A small contrastive audio-text model, trained from scratch.
Model: encoder arch tdnn, encoder widths [256], text encoder layers 10.
Training: cautious_adamw at rate 0.0025, 15200 steps, batches of 256.
Data: trained on Morse code for random letters and digits, with fading, noise and interfering tones, 26041 training examples, 149.4 epochs.
Rows from block 4 of the audio encoder of a small contrastive audio-text model, named by matrix and row number. Each number is 128 + 24 x the weight over its row's rms, rounded and kept within 0 to 255. All counts start at 0. Numbers have three digits each.
After each channel's rows are labels from the 100 clips, of 14848, where the channel reaches its highest value: "top examples" is what is common among them. Only what is clearly more common there than usual is listed. The data: Morse code for random letters and digits, with fading, noise and interfering tones. In brackets: how many of the 100, against the usual share in percent.
# conv: width-5 conv, dilation 3 (encoder.blocks.4.conv.weight, 256x256x5, each kernel summed), inputs 0-85

conv.111:096086065084146106155122119147163115114121122122120108130136132119120150134105108119154093146134079153089129108087130124135143146154105124128128097081144165123145143131140128100116112120125130126125112095112125089154135067083111122081092093127073124124123124
top examples: the character "e" (72 vs 13.4)

conv.60:122135132137102127122111158162128133096136115088123108096116121055153146148087116118154134127151102123111131121124088142113110090117129114092157083153088083109146143124137156060120128144043134108129092111103119123132114153130094146135136103106108105118128082
top examples: clipping (31 vs 7.9)

conv.222:155095072109139124155131128094145125121118122168115122084141115171171125109175143124146153112131158111137133129107098141144126115134099123121134140169133093125108110138130176165114147121146146143142126144143140097102118113149141152144142137138118126149117168
top examples: speed: slow (61 vs 33.4); clipping (33 vs 7.9)

conv.28:096122068099131136115116153154104129100132105100129142082106124106101097132148103129090122124137106164146144149112084151100128124079119159077157103095094105106146142145122114048130113121129113110101106131077078087126150123150123103110076121139122122141116094
top examples: clipping (25 vs 7.9)

conv.106:161128046114118139139107157126100135132132109116124140142139115083120113121130123147079137103120116160121148148137139119118129130128139134105145099100071114133137164130092087109149138138096110151123121123136130064130115140149125151150070119153121101129123098
top examples: speed: medium (71 vs 33); the character "e" (57 vs 13.4); white noise (44 vs 19.8); the character "v" (31 vs 12.6)

conv.84:090077108063139127145124140108149150111102125095106104115096150102128128129103121119132133135124074155098124125088096076149137097120093124085146128128106120102155142143143098075126114107107137102118062114100088088153130138107107137102099119135136122130119127
top examples: speed: slow (100 vs 33.4); rumble (43 vs 19.8)

conv.119:118104097135118125096106150113130113119113121075099173125132121139120106095109121150090135125116137152153111129135116134111128167101125140120139102159104084143110149090138099122148137139164097127094113175139111066124130125132104132148080146116128105110113124
top examples: white noise (41 vs 19.8); the character "e" (39 vs 13.4)

conv.236:111099104122119129125131140119139133118127114087110108114108141076145117144091131132119145133137064117096098130132095118133132128086130119110141093127090090107120130086128128078136124158086111117126100120098077094135110148120086128134143107088112144120115087
top examples: the character "4" (39 vs 11.7); the character "v" (37 vs 12.6); clipping (30 vs 7.9)

conv.149:127119118106095121132111157146122129103132136134138120092115103087102109142103108136104120130123078109078113106125110127071121108100135089101132109124114130119132142095145107116131103119094112130107113100087095092125088125109134127125101090111080107119155100
top examples: speed: medium (96 vs 33)

conv.66:123108168147138115093136159153109131094118140117110099128130101096126142134096087144154148148115089144142131113114166145118139128147117112124122116125113169106138135106123159138131108136096091129075140121076093133154115120117119172137172114127129106093138110
top examples: the character "e" (85 vs 13.4); speed: slow (75 vs 33.4); white noise (43 vs 19.8)

conv.208:110104109098102138121133168172129132117153098118127091129149115149108108155123115147102102132121118151128161120115120086129144099134106131137102142075159125133163146173102133106146127101162157101101128109118092114125154112116141159113125152155144103133156147
top examples: clipping (29 vs 7.9)

conv.178:085125157110119116107108134145115116118122151070126076147127140096116116122096092135127130143132063127095117108116113108135143089123152110112110090104131132109142148117137115081139129129114129128110098099118095145144128121113091150136156114118079107106135100
top examples: speed: slow (91 vs 33.4)

conv.82:129105057077107116132121139136109137128119105110110142155129126116115119112121113142117116129133155180174144122107151091103139150159093161103142138104094127126151155125118119142134142127106113125101118156146125040142142112116145132113087135131141135122133133
top examples: clipping (30 vs 7.9)

conv.47:118101112114147123146123153096138116126121135106101111139145156086149120123093117158129153133112104134114097143134168135143144137078138115117134097133068141125113137093151126096135114144075086133134127115126088092174097129122123126146112115119118117118117090
top examples: speed: slow (88 vs 33.4); the character "e" (67 vs 13.4); white noise (44 vs 19.8)

conv.198:127118086126106124115095165153143142124110109040098116122122130124119112118106110147106114103139104135112119123116102099157125125112115117088140097121088085132113143101121114112138121157146091108082078130135111091115137157130093160129128139108105106104129099
top examples: speed: fast (97 vs 33.7); the character "6" (46 vs 12); the character "7" (42 vs 12.4); the character "b" (30 vs 12.2)

conv.193:104088098106114131119090150136143129112131126066094100120109112097138120122086119127110151131130090135072118118139104113129127095112117136089138106146093108109130136122129118116129133140085111112108081107122095092133136142119101146128134119102107107125154122
top examples: clipping (36 vs 7.9)

conv.197:139087066110115125120121131118112137112134128084112104142129119093124119122108140131093134099119108146108092122130125087132117124134111138120141103114091125120131132100107105114122126121086097142107114097125108069141127129111113131133113098099118114121135095
top examples: clipping (32 vs 7.9)

conv.141:096073131095097145146114143159123151100141119092108073083077110107124133127114135125146125138124106127062157133109084127136136108152119103115132109142132128093150126155107123102136137129089147112155093075112090138142120138120122154122131097130105108139152136
top examples: clipping (38 vs 7.9)

conv.85:109103141119124104093091144152148131122106132083128099119104111119109122142070087107134113133101094144080121112135084121121108118126139103081141123135091101135131142122147131116113098137122096097101064108141093118139114137123121136114132135120117105102141112
top examples: clipping (30 vs 7.9)

conv.255:147124049118119136128107138105109142131129111101114104156155144127145097101117144133077170091106128156123121148134149088148125132129139142114132149128083138145119130130105081130137134130116096154132122120153114053136124153147146120156092143142154124136132126
top examples: clipping (34 vs 7.9)

conv.76:132077105112122120128132161092135144094123098119108093097124113093150107119109111138103155099108108161114137133119123103129115102135125129084143097153098102130148128133110093098135110138111104123113099113124114068128123151144094129159052113127119082122122132
top examples: white noise (45 vs 19.8)

conv.127:106131139145109110114088142180107124105104111091122085101123126070111118126116087116113106116137078125084133110123114168101116096147124108096122095097099116111129140126103126097122134142072107112113092083114105128133115129110109149127164105101117097100144087
top examples: white noise (40 vs 19.8)

conv.157:177135094143094144139137120054116128118136130133126110125148126131151157108177147165153167120151105119134132161129146158129121094129147115124157127137113119126118128119104121135152177149103118161130123106112123135098111151180130186188102112148110119140101139
top examples: speed: slow (62 vs 33.4); white noise (40 vs 19.8); the character "5" (33 vs 12)

conv.184:100101088123127115117109140126139166121118122082112094100106147105163119130079121123117154116137068144089103112119114123170111090119119124099140118160109072095117134118126132094126134119114128097139105099099084110140129152111111136117104108115101108106114100
top examples: clipping (36 vs 7.9)

conv.166:122107132106159119140118170129119139127107132124110112136133130079122121126072086149140117126112111155123164127122127142126145123151115130053137108134081132139158167138147139094146091130074086115103083125128122114179112123112112140093089114159118109124141099
top examples: rumble (42 vs 19.8)

conv.16:130108095128105120107111164123115124107113142064116121125140107108103110112086116139095129107136105131095115125123097096128121131097129118110124080116132116139121154107118093096150126128128105123090093109126101088124121144121086159127105116127084094106115091
top examples: the character "l" (38 vs 12.3)

conv.229:081119134120170135147132148128158137154135120158127084146089135126173127103089119132142138133101090137092133140110130142144160119114106128131133121133086139096158115115149122099138116109108117074156135113116062113153117117129130114106111133127111149126140102
top examples: speed: fast (74 vs 33.7); rumble (57 vs 19.8)

conv.30:110091139116129122143108132129145130134126118123109103140117124125176101117094130128107154100114091132080120112121140099144143137112119130130138097156092135099130125120129137147124132126105098111130123097124097104136122124113123132109153112121120128114143108
top examples: the character "e" (84 vs 13.4); speed: medium (64 vs 33)

conv.188:094117080106102113111129158156121126104128137064123129134120129106149121114099117138126128148141084154132136107121135114134124084138121140097124093118116166111130157149128128115139120114115131122115104097116108097146140128072090147116081105118113077097133101
top examples: speed: slow (61 vs 33.4); white noise (45 vs 19.8)

conv.248:120059128088139124130086160150134112114105131135092123149114119069128126109121109160120113125133072167102142117107134125132152127133100121103136114109124130107155164115134101070149144115073103109109096117121083097157140084122118167126103130132146107112149119
top examples: speed: slow (62 vs 33.4); the character "e" (53 vs 13.4)